config.toml
train_examples = 395000
momentum = 0.95
nesterov = true
max_steps = 15500
decay_fraction = 0.3
Rows from block 2, named by matrix and row number. Rows with one number belong to one neuron. Each number is 128 + 32 x the weight over its row's rms, rounded and kept within 0 to 255. All counts start at 0. Numbers have three digits each. After the name is the row's rms in percent of the matrix's.
# fc1: MLP up (model.blocks.2.mlp.fc1.weight, 1152x192), inputs 0-191
# fc2: MLP down (model.blocks.2.mlp.fc2.weight, 192x1152, transposed), outputs 0-191
fc1.703 080:122119176161190082173083144089185111206176121084140101103139141186108165147169108120144134192042091129120119148132089121111149151123125111144091216135080106056110081110152132106125159114123115088157142093141130123168156080110103147122134109187112101149085101082118144119121151149144109095076095116141141151161106112125117092146106118127125128124096077093152112099137114109195175106145113104168150229084077056137184107142138057061153200119146135081107086158114122124108111106157171093113121078142162089122097156129134117106089120098130129162126079138164135120155131094150107138
fc2.703 073:104148170154125160152114117132090051167125227100096099133101154107153122136124115119161149125126108114160104123191079066162130140159133137127141150149116087142128132070165150172138093167073148115127117116153172103109168091101137113137110188104113128137115076164103126090096080104118159184137110054145121119143137098133088129154213157150131152130163145126084064119126178140164152122117143112137126101194050154145123136073102161094141147087133157158172150106130088066095131073101144135182143148132165074092113145106074136070171107083146074177107141140099173163137094119186186110
fc1.704 098:180125075141089149085086100122104108157110132121142113108107133127153141123107131131112118149133123124106148102167123117146113101143177093134137075140163106072093180110097129154192131163074080102071075211061211134092128110073098128151072110134106074144113087128127085126117097154109105134152115148159137108166132108130136143155145077095122088115162097146087106150071101058151101115090143144063100138168165057122113159081112082105180115149145123152165162069084153134044157084164175129155122127157139148138146156132171130112171131089111182164174111125122109152180066149080112098
fc2.704 090:182151150102120132151102085100094158198199124166135138103117147122135149156133128126132097148084132124137098148133118131156156098140140175050027153132146153047078131124118127095076134093160121128183113119129203119140149096139138169165070097117126073134117091115082165117174150155100120098121099088097029143164131161092179112062138149145158178072102133138156101098103076125144148118163082166127107150147161137155105057200144112076114117182142047133134107131144146126131068127115120145187142148139136098103149140109164121133093074137152134100128116145092148189134163141129141126
fc1.705 108:179134123117185089138069132134140137127085113208152163146148121201161097134140112099096183109100133109208088164097140069107148147139129158140062063140124091106154189097128145151166119129170136153153152082188177138150160171128134104186114139171079100138126167133156062162093088145122145178118124095158100158102123137154120166193128090124127142151163096115154123157098152192132117157094094141140121172083089177135067134143140156150071211138118137112151096104137124088152082171167150068072153146120159099113167081183130139133143168072109114134102116153155111150126128141138124105
fc2.705 105:148093135124121149132143134143096130097089090135165156147147109157110089112166117120105104122045155157093091180132126110047101114078161073212123093120098145108149135179142117094114153115130124092161137138106148162167148193160138127074157119039194169137151144138084149155095146066118077131119150036149153158126172172113156135121213042093115141127154152153129165095081111133126106098117125181164111114140148130147131131085175109200102108120125130138112122134084146145150177131130096143064162098163125134144116179132143156128146150129136146134064064150164156140164166114147100185
fc1.706 100:187143082108165161047113098157083104139138133083120142111095150136120133161106125136122120063103163107123154120147177136162151109146150115082187145148124125053132177135091118161112119155102070151116114087101176130137134136205122148106135144126151194164105078068103131093129152132192163165151189158104115103069083122088156109094135108072124127128119141122147109094171061141123069192102110079123100162120184106113188124097126135140183141123122174194167105121110153097158149095165140181153116099206114089092158145116154120079165132185136104157127139106056147106120123156135164125
fc2.706 103:128142116134121119154135099092089142100139114129165151074117134119132100134133111132192149206143163049149095175162109172161123140150108071122149126157168162132102139147118146122111106153149071190185094084124156164112106182177165111094113045095122170126152176076121119097134087158088123094141123118107083113178191120141146187182159072102119135144141138164090199156118084125146180016150121167106124145164091137110111160140188131141124071105124120153113123105199102113170134162145140065105091101150195169170135166142132132103132150123142157079089149124139128158129133122114102126
fc1.707 075:137165090118203130161083136182180067121171143119144113146134092101104137103129135134126116114117112137137095189081070081086140121143174139142152123125127127151158108123137146116149143198132099172115170135081169093108109125119103184116107138110114184098133118172107065156109111082173171168117137124112122155113090080078184107139120099147087151111053093116100141106151150129097133145100094151118139106139125141144124075054175104078115129070094118124113106133108123133111134196124082157070130134160136131119148126160188109042090103095066085184114127172096165100150207166114078061
fc2.707 082:084147199097176128225154143070139145086135151106130152124104080179116164111137163131192117142172120087141075097121123115144120143124138132123109181141150160156122155124094115136125122192107144113151127137096208089184137148110107107189097147101099156123155118173131134120102114087134100137137124093087061116121156088110160104133080083163071099149112171088085091148081182156143086075128137130126112122156119120147096080123138072123115141193147134164134109102157133130139163095111122151095055153109143077116135123171133006110127143151117171170104137132181107045104127157159134152
fc1.708 085:210085100106180079072148104120158117105139176190131122137149148152156081109088115116104141108161131129186119163129113104156097142111196118161133152152132115149141112174110125091127102092147158143154151107086130123116210105120119074105148119105115155150133125177027119131083100109173119115112124151101148172165085130136123043095087204053124115120147151115100111091144171115179100101176113144119106097103117130155144097124166113119157096098147184113140163126084134134148182112101091126094086112156190055159105096147106105135179163191112121167090110182123144149102102174067128114
fc2.708 088:175125067134089155137101126123129066174103157099140117151044110166141121100168125147120077091200134129156127109081112139162136118126093118135223104094107172083180138119159100202141114142098120131120125097154070149158110173132180090101128112118091048104085084153119130045150051114084107087126083170110178172086050087108078103131121141228139120125142121102120143149121100134170102101148117143102076103116120143156149121075134098165116103133093150141121166152172096111168118111122158133162167124122157099141140144119110089111134131119131121095112141078141108142121090148085088172
fc1.710 112:134150104144171135106147127124201134132140146178088128111132078148184122139140125196119127222166118109109164109106175156113145164112021158125133075164135137174114143150159145122155081106041153118087149193131177160081120169106143086096050118176104143162140122179145070106148115111132137131130116174171116132116111098129129107092135100140081130167180132134154145143125121080093122124131107148163136105121176120136143131070115133113146094116117128139147139084135170117144110107137055100166115106238120096178065105103058124156135135141119058147126111111098149141141182132156170143
fc2.710 108:108173146143139135116076110088140158150121104117142115152123082147123097119154129115132113125091094072141138138151190083157118128122072091115149138160149150150136147089180125164127146099189073109143175057162125146098166158158121112145065095074114143029108139141136095114095091111107125111137127145183105198122142181062176106096164148108145128099128129159145104092084183097119170103116126074102131145092146126158163129157141132125187130141101143189107134123069112060136138148116203192088143135169175174157154096054136106084122126116152133113173163159081090176148151095185119082
fc1.711 091:112091160057166175165116116118165174070167126154166084161166111100145125123115160157097103154127145129091109125100091180147118145215126094165130108134033116105167134114144097096113179124170121104121128080110156133105135156074091149139143135095092148105131125165099157090136103118168108197080139140052108121111094168126165069145148099177141129155139168106086145082158121180140116112170117119201120067117179125105089171134082146123123122131135109110088135123123155108169147098124068115140060089230118158150083104081168142132122118116132098116148112168129175088105123115078081117
fc2.711 086:147122148129027111118146133084146137111106168131164133178126102138160102114116105150174121177118097117134111136121141114077174105204143174112131138136145128172167123137119120139205104082123081098125076122055162152119130154075126094109119074136136147159135126126138111111060188098156130116141142138099170153128059099148116135119137108106087108116135148112136110118160190112139146121061124134121212088143174158124153152143147150103085042137098121116179137058110127164127166175101173133072152141024103075129168099137123095143111147097155106150084161119097085147141089196140109084
fc1.713 101:140173084105123097094134168076112110124153089138146182080134141129109082111136122160154119126126116137130115112101212138153099137095136151165124141146129145135107158145102113075095084164090193117146083148083075130110158129114129145088116174146104146131116129112166149109079170109140122101097130159156184107143110098143098111082099090040165120158121142104128176118120084121149067109133138111227116127121137096083126180160129123173125088072154108099128146130126128128243160168070119154046202094146138164125105103101146095159105118128156155180115189149133136055146167076109173130
fc2.713 096:141124176088125130166122115076153131112181140154097119119182125114156067144180138093092179124116104152131123153120141139135154159102108108052067151116121130077100147155133100152099167165131139137163145109069079126163114131124120171125137101173077085095158142102106142088178145094164136153080128157127063153169137101105173130144069138068115134156127174084088150111112197146066136135106115186093109143122132092117136114067154199136092127085122151151146114118144159154088189093097130104050108145092140087182176157092137161120119169120114129115152113111179135150060149079103043078
fc1.714 093:132142148082063118101133113085106121085115073152140105095121084067116068123143111090138145131160140119102074127147123101111122127175137118126119137102153146092135136152147109157179166165150149096134102113077140126108136095166084158141084159134214150134108176100095109189082069103127092142143097136087138082136172118131149184151099124119151179109093110128150135116193110103110083104048154067173060053169126148081109097139168134063097127124165165145088106127111100088155052103158122125045160081158138164042136116122080116123118139146118092136127148139129106112140153094127078150
fc2.714 090:052104190176150131149154123172151048189118126123147075083116126112097143105152128147131134076132146127118094098171137099112139093158087135121102148121116168076105130092157159084077199034093136136100183141129142127172142130166095150122131106096130207148113119093093165176131099111113081099107055180134099110118132094134093147043124118124153118091149134119108126099157099094131123122081109095210107106134154159151166102107164113158091147162133137131132090077074115089149173066108099135107105167121098112128161120114198101132114080131130127090123114160132111129149109062170154187
fc1.715 108:136101112132105120104069051138078129093195094161122136120122122082109070088127168123055087137148178156116192094110139156117128150181136100106130098136173180119171197103147112146123165152150153125196105085121084122124143095113194122088156116151142157113123128148087136124128114131108066106122119152099119084068088077088136106183104085114104114107091096161036137076130142110114120102073118141130144124133104111100158072134140070131160103142133096083115090102116112126115076090185089086133101141128119164148104107099119180144093061147146075105128100163151144140079131169093133049
fc2.715 112:144164108134085115082181131098103148137169103092166127076143111088125076111129143142156129137142153133108177120144094104097159137144141120170087126109104034137137062134103128159111172079120093140061106120100116142085083180154189136121110132138156129142167206105134143144145113141134153145117133165103227186097089211100136148098083097168127118108187159134061130113127107118131121149100132117103150116133185120143100075140144131148156164166112107174111115115065165113114116141169102144128113095128165071055167121063145118118090130126115069161158158049148141145173150140150133053
fc1.716 066:102140075138123098086125164108046130152155109096163163146119124101087107099133154080143087112128133144113118130174116118187145214119143166130188162081099139083142105135151164060106111197123055153076164128063047125076132072140131157180171108136134146071062186108178135069133126130145127136144208141142180131112095088100109118111166191154105129133103117099182132132137128128119148138127143135174094148164112099138140147120169125120138163074121150107140138171132111146164058163119123140046181077134110096111133115170101121162084127124118091145083164110098141158132132128110129113
fc2.716 068:068120044112165170121136201103109136137173100179166134103093125132105104123113154113181147114130152163086160126137182122109153117095106107108102118098179186102195117166084084093135122113130092117171156169132118114116156116119107100151106109109132177137074197100064131149121086171128095149120095139117054133165173125185150141110130132104104107162128145106012150115120111181151170157121175149112156137110141126158168157112124144163155153162085130211083082090129111110160149115086129169108166174146086099172156152144126101139100143134071097067138134149119091154114142159109082080
fc1.717 109:184149016124088173191158139101146159124137139197119084152141186108150144155163134154105081124137168104140198133140132105117130144147152141085164081125155125125171115107200135123182137096145141215133088162157151147088096107099094125123132174115124158111102118105136140132134136130146110110104116200131153129076123136107201145112115129112134112154078136076083157116120081184145071161111131162109150117159111135090169155113129060046128145136136132123215122130139083100089097082149158144086068115109143105089112130121144081141121130066136053088121119142116076109111164115111107160
fc2.717 103:175098102160161111138090111107141092122192147092121135146103112059156176180125112115160174112166149176144183153115146117195148126122120089097148112150057125137152120126136096127161131095110148128104173141129170162106091143137147133202125175175126097106100123104109081172119148153104132121149094229129146098118082065090098156075158089155124143131156116187107153134148112128105142156157136173177172147113169164094097181165141106149169114139149122121137073176126111179191152123137138049167088058121044108130149109122158118154128125190073185160159140114129152131132122094147156100
fc1.718 088:133085206117133135134132123136081160170161047130128116135125145145163143119117075126131068142114181162121106123088123072142125120110147091127061151133116136154127156112125130115102144125144158114160059097119129115108121055082073116073126160147121196100115117096163166146112125104107126092122160153128127145068200121074028106133138133091120102177098132142096198152078118100152150091041136168118169152052127138150098172164077129117132108109113152109112114151135146101104071109172090164137115089175074086081198127127155126130081161129120115128178111101141131104092168118119182126
fc2.718 092:120024161168125091083140110061116159172141132088130138114158120131137140113121141140116116140124103093155137110111123138130198090138146134158070171147161143103134111148090143124114142004156126169145130116111140072161136162104147151090082084122115138160133095079094155113168129109113175084069136171159154120103129094127160137097090103054142138152136055085169163101109075173160168074115069145137070139112113164099106101134091204096119080103087137189110101110167152120095131088158076143141113152098168138134080100099101121128149145167154145163054147115161126127117119126139118078
fc1.719 103:134174158124170118075169129096070075173129095108139109130108142191119152110117118145100144090105073109076131134182097095108175147112157114168115075129107189094128154082067130136126186148127097080172136147113109164131168102153100130066134129177116110163101179161177072074120072140158079139164116089168139129151108177144149141182143172123157161112169164118131081122110201071090072116161161101115097092141126132128153095157112086126156143165105197107147112146081104091156145122076142091139138120113142187145160149144080091084125128069149160103167146105121118153147116073179121180
fc2.719 096:196119107103131131114117131130104180149117168062183177073128119104067118139152148100118239143157148175144129084118119143122133138187101125081153136080159075065119174158066106109146137160081104105134108095156133117117144078121146116112176100112111060153156128107153167135130081148120083099184112188094104138044124072113117138086126205139152070108150118134120070140092058115144090142141163141168090119166155104127113148116080131137140158146137129093115138175200124145124106146131116157176145088167150082108093114136168108144160133143158130136109130118083166166153093167179133110
fc1.720 103:132104079155094158142095124116158153106120132150143164106161132125168132149178081154118175075128151099100129099114152099118167103104049091141114158101101196180088082167096150148137106153145170138132118170097124161071118097131166117101060101147141130072123131135095164137118120153158062119186160142162108143175133138086143108080135175102198050122096143105088094129119038119106123117081129144156191160120189133186150103165155145090128101134100134163113113150144188186163108093130156109122100110093172073088111155164155122134113111100111056139122058110111102156059135146146144124
fc2.720 101:150150082134141075109131180119188137107099066168131188148146127095170111159055121068100136202093094116149100155123151146099110117054149097127179164106176124213151130130159150120145129121178107126113170170124118153147151067152097113137030120113124167152132090189126085126142185163150155131053128157127161156180165158124118149161110166104084093116170143177101116152135148114072144132142137129175139160073149168151129116126160140138139149080144105093138111078130097134159088146145050157110164108167154199143159098122105127106148123143138092140126184113073084137155136120105128147
fc1.721 093:087143117116145112107104112112190129116118119094091140137133150130171136202162097114087130137062202120093177127118160104068196146112081104123050148073171159174079143144129102147153110123097099127124092138105077110143172149132125096162127058150095147195137125141115138124103153140151177138132129121103113131155146154127138210182142049154077128167071109145148118101122137102171132174154118128120144094101127105172127088117143172120161113109122126164077148091062128153079112180134125132127158105145120138094068210152193147127124057146102126090130165176169141082144076120083127116
fc2.721 091:126057154056148134152099153131137137169138122182118081162149123152113203137039134154137095120231130099166119094108135189109076137139110180158106123064149145087124110041126125182087083104150126142125125094139157177115142156096137176115136097139107135124064118152145137133151140135109120125100054092118192150135110137117148072128100142116114157135186159113134099097094124095104083119146125131104085114199114117132137101140124178144160085163150107066170107130068117142100151100099107133158150118126087171116128110156176090179105108145140048157129115099177093146155126157084082108
fc1.722 112:096103102108164084126115148146101106130130093126145127109145119094135096109154110142090094163112075099175148155133170131120072130195104117061144118181109130154212147116172133111133159158047112144222109125101108108159085137107184071101180071122091155161144157141141143159143102127108111113153143126174102094125078154082179131094143138096105160091142131144159133143163141175140122125135146141158120094095175136166090178179088126089114130122115186126151106090170138125157149177190181115148130154170143210128138105135083155130080132145157104165027134125120148195138111160077154095
fc2.722 099:126096034118087145155119117155098137160059136127154156155147096119164109094083124105148123151137121157134162209129194162140091093172144097227091109105090111116204111117145147116094165112154111130145137136107087098190140142160143128168137152143140112149109112172144043161184095150184137144113130168072106137146040123144143074135071151201147159110086117107127116149156134112107119209164186179149141115128113118175112162074109122092119116103109160083125158116115121130136131093143088116152124067151084115171161165163115153122143122133161139094116113149100107199163120114135103147
fc1.723 117:126170109138094099154119136128137086147137111104124165119129114133075131093124105094209094115085080226105121068123119175109080125095082124158070150154112130144045118154114120102152088141058151098126226125090131148102118117103078109115090110058050119056110140108139123202149153134096102137121110126093133135168165179080129172129174121114169131085137135132161151136133170136207100078148171091121139091107141131128160132138151175137138108129120143088103130101118116113112037194158101117132131063161138096095131141136156071155120130123151135082147122114128127143132142154182118097
fc2.723 108:155148094141138122172140170085121113121085125116159154128127152101104090139132124109119148110123116095136112103148177122128154135176139126139097129125103159105124171058054101148124123123170113168110188089143129149092093188146168139130095099175035164106126177154176130141185108145177112123141100092150153171176166076094145170114179166127204093201154124111118085117085149084149148152107189125110146112167111140113150127148147148145126143086119157141134103166163152087119054042135148101108148216187138150091135125101154217118119175165084134118134117106080093122121108109175097097
fc1.724 087:124091176110151140141160121118127140183160131129130136118111138164114117124131122100144152122145198133202173104143104118162173150096133104126088080118133167150107086053098132108117150169128076110171159110143106145110194155092167144095147120131155161039136157105164127145108148124107135121110208107083115200078150115139093096163098116136093145114152138112134154164121192206113167066075129161180120151120135097122102175091043128091116077143137130142093153127145072076100115078160144190141083093073149093136141110151136175111152158135099199113129117159110159097102119064164155154
fc2.724 101:125109091138142076127162127112155154132147148164110123199112151157089108137160125174143096158147117051077101137150093089175125157135138072124095119129132094114165163149138119095126159109199127118149108137105140094119100139127092155097094213132090069165139198155143121133154137098125131086137154151128142091104126148183073133065079092097117142144120119117135174114146154117140136081131120123101055088122088170142102149072041126110076167141139110114079091121136119096042114077174119113143118106116149120030101135088094133129115138101130182150051154201137101113166163094111106165
fc1.725 095:098137084095096102092128208091110172061165098096141129165088166120098129221094158116142136115136085083167123138159078064110120172148161141177039128255117113154142061147089132160178099160128152114072106157163121158161201096147105156150131112089147093119137124168140111133148112123181057096131135124171174112160127146117163083142113119140164100117140144153172110120117167127140146130136103175078178119206141097163119125127114074141122094124067116099126142135137114169112133105133138160116124115113124113138156153136131151114112131166129119124061111168146065160141114133106122104
fc2.725 095:084143083137152168121152103099126080127070096146107079171136099128111137154145152118122087127081128140101160097101107084092154097172126170131048108207094084141091135101134153136061078158066138154190211152156129094099156124127144168169118132106142149113110141121104139118124118170167182126147172106126087122085178149163053144082124172129135128172119095157212095151154139159144155133105146071074110127170179115132102136148076102106064142161121092096116138090108120121163126142107088117133182148106146150124075089154134156109091081137133113108150167117151163034130112149143163164
fc1.726 100:113106075100141193080137138069111132126132116121116111181142160142121150093091109095112181105174124146115129090115083131127107142156074108205105118118182147147100111078126159111157149138153126077101111149153102153138136100177104129172079094130129115139138159129182176106115125170116153148162133119129083092072150095139074104090119186139150134100136128174135123141114149086114120126117138141153093156133103098150106179127185108091121166180093159150130185183133182151160155143147130038145230093148144104151180133072131108150181183130105091171184133140077104126093097160141118228
fc2.726 098:164146101158106121164076123106053163119185140163071128122094097092195097115154126119125120116147179192131166144135113078115113110125137178117150128111128140172103147099079145104098156160171136138137135136088096114125103144121109165077172125147095088135141127131124089150234160125100119163062122156179110124095123098136196108114152067140103101144157129136125085130076180211116128161150174117104105162130168094103167121093103068142122101144096167094104157090060159170182130068182178137141142133119131101055099121105149111160098123126151137155112133140142127096128163173079077067
fc1.728 119:149128160164124173113156163118097119116099084106140172089086145108120157048107117195112147125159129099119069131162213100159112131111126141162104048160102116140150147100126080114124134113091122113135176109165137100123110141146156142178090140145183126113150136153202112069184121115148130109106125172192126121133121131168161172147143091192086094135141134148161122116201105103205070134189125045136135099140136091112192133135154095145144118092123124139135154098125061130195151100096113176121132163091132114175151134122119137121131231127079123158133139174123182090125182131132120112
fc2.728 113:106100157102174165163156124142167124121114095127108110056139093123176142099062173119139121162147167132099105137157137179113173134094181179094191101140154110149173161139167107137108088093165110196125117135075094204119161163150080157082119060137139144141144145156063115138083149120080092128174140179169100120145110124178121144142170142121157117125133159109027137134181149178115192100159042137128123126119113119117175109102096114119120123132120081111163112100128108159176152157132126097063123123154155131171146183155116108140128165130142043109132145102166120150175153082087121089
fc1.730 114:159128071121131120099145154147135130127120095176126123169139106156204117155113091072079176120114151108146179101139163079168118121147133162114130102139146106196146120221126080095110136143083097113121112083128141124079149138110137106082141074148117122100104168136143199190129084132109130149163119181159184092151101141076072128118143116127157113119102144081064089170069143113129127077111118156123154099067166072133132110123112126083156089093121178108169163137142128150146124121147079164162167193174087158213076127056124135158133098159110059127092123152126124098086133142152178124
fc2.730 105:110104184159139178093075143084148176130134083082119070189156121070137130123168140115120076151086096135122133097104141224103139124106111098179158120137106129188163157095163155173152139122174091133143171143195129118109144138112123096125124120169118132154135087104134073126113158116102107135126119144113124166049090093108077150103066141111114118096133147166168125138074126131118111127094137119198135160068131174156149141080086123099102150149107104128118093155085106108145075107180139132136126124139042043151158151123078119079100189137166146210142119091106057101146126110112139112
fc1.732 117:222065161120131085120163104137149140110170203114164161013135142102139128118225107097118098100119138102130133147113141135124151130077092167117136089153107103091084173126131154079178143136159192164090134084126103079157116140084142071103104161088150147128105121120136116123218150097107124138094136122166153104090106134092116127158147099159106123148136136104111151173135196152120131104150090167092152102134128141128123142144154131076015092113111124075124121170156096062082142127150139137150145175169166107138144079088176106142092120118129124154119127117109152140171080159098165110
fc2.732 124:191139176154091167132109082117120105113155166177103128099136141175172076120115156137127176115156118128123086139125077065084096171125137165075099116112094084071091156132039094163064114124121157113131124053116142150134115122105147162122112103132109078182124151116131158143151132157174133127152115108128111112176100127076119077081128127090131125159134104170118168146112175138189125114165123094113089112165157185133108116107110075086113090072101131143137122129049139126122047197129151140115179138070117093078150152091144117106098114155157126124107089091133092137040094083075094105
fc1.733 105:111122080142114085097160125159139129149121138183137148126178154111159120108121131175068136169152067147174130105091145172139097147114160121090131162139160160177121084131120114111106124158186091129218145106093177094124105141204162107179154108107100063192123146150151141156164112111133123123095149101114195122129071100119146181084179141200093143166146146157115144107164139091130100109191144165083126129120147099153115118173157110057142159044154135092162119116109141098119144113109082070187157114192096091136182172158092112141157170136141190093181126119123118127128153156093123116
fc2.733 102:118148009116115122153094153157125131110114154159118092185095191072091145127136123099147135171101134151124132114092161118115147138085152106098129128158168106129115137131134143149195086163166112101129165111135112108088185098154067124094044146133101157093109093138128088120070177141148143093069155134083127128132106092107090196167163162118103121133096154150112060152094134135144126199177143147158188080108091181124079102161133118136156090166133083103100096135101104076185053161095106157162083113120144183192096106165185116106143116124105121119113151136108098163095148131102136145
fc1.734 098:190118114129079072159104096136125128123173119147134119136124140161070117077122088123033233131150189096101069117093082101097165142134125157155089122116117146142156158150130116104147130131165157113150142142149109106146168135089146088130160148108164131172119173083083161038097146125162142150138154105116145153114096114125090102176143100127143175115119175123105204154132111139183039147174131087163180082170119180102146106160159115157066136147153112104071115165085141111137154137149100099166105118090141096119105135139180081169148195107095111132095155161105088119141104092100140097
fc2.734 090:125086179114171235159164110115126129121105140118092138126157140172115134121154157157176111164100079127174088104118155116116107110155092079120133112136110112119135103118090161123091149130151147161146102167196127154172095139105121111112144111142115137095215118160138123215096130158106119117119117080107089122128182166135147076053079122093103164152129080119119134148163111128137067086147152116109046154100021146168111124153137205191138108120140070136163140107138115112095174122107155142165115150139094109121177173188092120181108109073137148125152111146126144120123181100068135088
fc1.735 093:099095155132181132216128148147019143170115101120133155106127118152165136128085131189194185066158099117122148134074165149118209089079085128174132091091124107117131132131174137136142146158145135196104069188157168103116147107174156100159101102098134110119146159134142147097087166164108136099179073118124091113090170150085116105043116116093147109126126187074109154117145085152102150106106115118098139152089139124113114158159099098075118117116108132165138117146126105103106131106145183166037134129143150114133125151101202129071121115084140116095140101122101164092129089127079129127
fc2.735 092:102114140130138103138119125141087166187157118105123154125183086114153087148160077099127114114096230155102169139121114108184104183075157162153151161107164144109136160126147109133066172143137096117074193163141109135122114092185145117182115110118168096120139116114126203115140116102173092120078103121157127140129146110117132112204170131171162105144146141205094130062149134127090105126121137111164108098132107111136167142141157199091158120160129155108166126125131211159088163138132131139095117100164104167121121113092110095124180083132107112150193127203192036121154114183105121100
fc1.736 093:134172141151123156125111145154124179126167105147114152136114164158109171147098127065171171076142167099114133150136112102104143155105172101134130109091074184140123155118094140190140137122087142124109173115144057148097181108178169137044090113132098135120055065137115120100100135123109087157139118126184141166142121154144118164209126086171169106075128159108131129109098143133145115171103090158152172074103110168167105114163125179082181099099120100154109098160099155102079120168051184153111123117080122124107118196162131216113148120083149121158134148157093120110131120199137069113
fc2.736 102:175109154149125103189149165106120121158124179099148141107114080174142080138128151181058142171150153143162147146097131160118200131053112102151128172149086082087141077129143071108120129173143111080076101094105110107107165112181064096150173111104105138121143079153090196164176099106127096105108116174092127165094114136075157128128121145136187168106104097136180150127102084120124106123110093100129056163102151044149142132129147143125105125140120080153125170114186109095103141095135057107106176148180107160134058107173141105068142078118081114111143108114071119103138113113136135116
fc1.737 091:109180074154079120123155117128186131120177138087140122134186131107124092080156136085156103082130123097092176076110145155121104150120164125119155160125095148135167074158093112106069145131160127102097163099173152136105199193112065103155164114122101067134091090103142111108177190128117152134093137113176098073148083084182114101196124105149101129131139134083190145111092187114130199121168098158077101104214117186129139124146114150115107110113157099110076131146127117130154130104123090083136171153144134126203125114136170094127199108097100124193128103100105105070116157121126102120
fc2.737 088:110182184089125128117094114164168153144177140182121129130142146139058099117152142115087200151113121147159107112127153148135220152139065040054081168144085083133146109121107094136179157110105153153173183130113177126049114162118154172110172119170124127124145187104167130098100124123124124118190122089130168166082169147160115129102187145090121128109131147130100120167107091150158141164123090156124185098157154133156101121128150153128139175132093087099128112147140067165088137156114155157078091116120079161148128113069133124178109058120147150110094156119132136080091063110114172134
fc1.738 112:076177126117095163110150166086081085154130055121104114104109080128142121125176095174147156085072143183113125120111146141151159089129115160156159196148113061100108148141099129126134129115144151124192079132129140106114137154178127153068181204139095151139070107136147104090111147197197167130138140140167087080126082163126134132081118111086149121143121145111064144085133115134104096140132106176094147101136140086155146170109236150136166134181082095093103079126105150122149078088111125112155155141147108116196078128079169134102120179183167128144147125096189140121112136118121141154
fc2.738 135:130150123122133122107110124141124152096118146114162112177156083141097163120096108101145102177078171133180140136094101146124155092083126082158152144091109137091164139191097152201098100220079168127088160124170129153135119150118072171119196107079053177106141084120126125151224115133105146178153152114126094179117185153152105157150201110140157124141109183100150139078181145148151113099155132161093112145092105109133167137117143124086145115146132142130173156164139140166128154082201125125179126141114139181107164116104165154149119082098067067076124169165083104096127111123096111166
fc1.739 094:160121163183127195116120143124032138148100111124113159141145078091135133086200134134137102116111134172121107115187094127108095156112113054138162150151118109148111139150118116146104104159143137084080162089126040131118150102119084045152116121120146165045112146103131150083101158119096171111145105049146187121104104113094170140163164160100140091116058079061110110100149139090148132085109086171093139117111127193126209115146143080071114127158103089120182138124163117128066157131088133157137121129146115138091124129126106161125145118144159154165135088101142144132162066074152166140
fc2.739 092:147098112114135097144138139136119101064143154119097145138104158190135130172109112109158074161167176126092159152106114139053123180097111199101132131143080117074197155057141138150129132139116158133126138108185078053146138133149163193133135096106212071102081118096160155116092134103141126158134136154152169132137124113156049107113117140140098113082188127143102090100090158145126119101137176119132143162135175108146082053102181140093158146214151098117121127162094136134121094134091166156152120092066113213125131098183131116092132130127136113153135141104075139177131166147167098162
fc1.740 097:156202104183098137170150144138047148163140138129098094147173109123127121084161145141085090070104123173133126147125100153163107125092174107153156134147082136079130154099153133097154083153153103109134207096148150065098121116187112198130106136159136089097097077109119127145100091108130142154119164112092120154068115075151155129131149221132138073133096095173114097085142124149121145125145120051098136117128132161105138111076209112153142086087151149194211139177117125169151191118108131121069121169170129107164093100161116169117105133169158136136118155138113104086140087157144126167
fc2.740 094:131149149124172147107110145144161103072060108161103135086123141136154103203193113089108079053181130067145168141147166119114127138116205120163151140112125104143137120182145121183132123135096114184163143172177141083142093154133114134097107103093100160104212094174146134114151147132118093149114160149142092139163142161133101164166180189120119095128163123128092145128138100098143075168175174139144164095095117113122127039125109072172117136161119096164141082126192106167190107048122103089102065100120122106105113117139112105160086166169103121087099161103151100088124169146114128138
fc1.741 101:118089159117141129152131075106091153112138097162124123075096169096138100138144141172140142210140126123166113107077083134133109140166134064104175084134118161113146116087104080179113156155141082171111093131121201166085112159087056132155057081103127128127126103138173137112154146149132137122137126122152098104183057137113134158139128109151114114093148159108108139135137121084150127147147151167139137110132111091140098141127121144078114188073095244128141171113079093072101174098159146102152116179114167158121166171121150178089114151125155252151133165137086117140151114137120149187
fc2.741 099:111122104120100115153094152158111122136098124118082120141130157063090158128083135076101160153195136110066152136124115086131106148163104099127150089137118130036120179105146099097102134179199160089142115106127138153132112099153126141111134158127136119149105076160147153098117157157148154097150116101085096135185122142118112148093064124131165154089076122151122116173089163096087122178168131122121111155099076155118097134137068059075079076136126097103147171095142125156153109153135086175190132080149136143079110146141164149143141064126045144063056147085073157133177174082140131069
fc1.742 105:105096170117130143156147096153084169088120147113106138162160142145184169123144094176107166110091190135147162063112163201116072141172089192169089085192091130138094110120138147160105167131147133114094157136114130108136076110088140172135121091206174116117114136123111105111131165122103137157110153126136100142127125174161120120139201107131129192117111155165139117106158124098140136134110046088082118143091088180131096146131171143124105136069115136165125112137118150133135128085168112106152111073131109070136143202192042052084166127085136077126093127137106137076087171160129152089
fc2.742 104:149154069139161146109138173075153122021134103170106139043115165126176086161121099085169146105100175151157160074140200102172135152097124084146141127093132151082163099124096108145132142113132131079142147134112072135109144118141128195086126121141122086130104176138122056167135110065124151146124109111134082117108117105205111133167198158107172149090154083175133083164176099143159114141082084144133128061119064133117139113142164086140139160165109080140142132126143052089139151148138120156133101120100154152171155125159105153164137126102118131094129122212125113153153063141154123155
fc1.744 114:128137094127122130107039059134102110139151144058159156150101111177115143120141109121112131140168135134162166118123173095116104160157125144172159129097190191112137117137169154153087201109140130130135134121068116098085151033129138109083196143092105102150145142133103107148099137136146065122122121201165090090160114184135149186104131139125080156132170097103106100143123097147152148078180149123147173117145091106172164106169171136106100183096120130133144139167152127123124149129181074109076137108112137111057075146091065097128190110148138093119099123111082130175167211155121157112
fc2.744 103:151145077160138080109162156133091091150146192186158116099117157172172119135066142145161150114173159201102122130144082116148147145129167050130137128128122051101140145165128129109133220182086172091116147150140096136145123111155103057162167132149136121128142182157064148180142120133106146135177120159103111145134091076185108149083100096127136174124125106167083117116132148126114133141202154195107122135158142087133111118130140123115109115181162137134087184189109108141136138130110144147174161056077103148109112194132102104160097147129176092100126134166142083169115056139144096169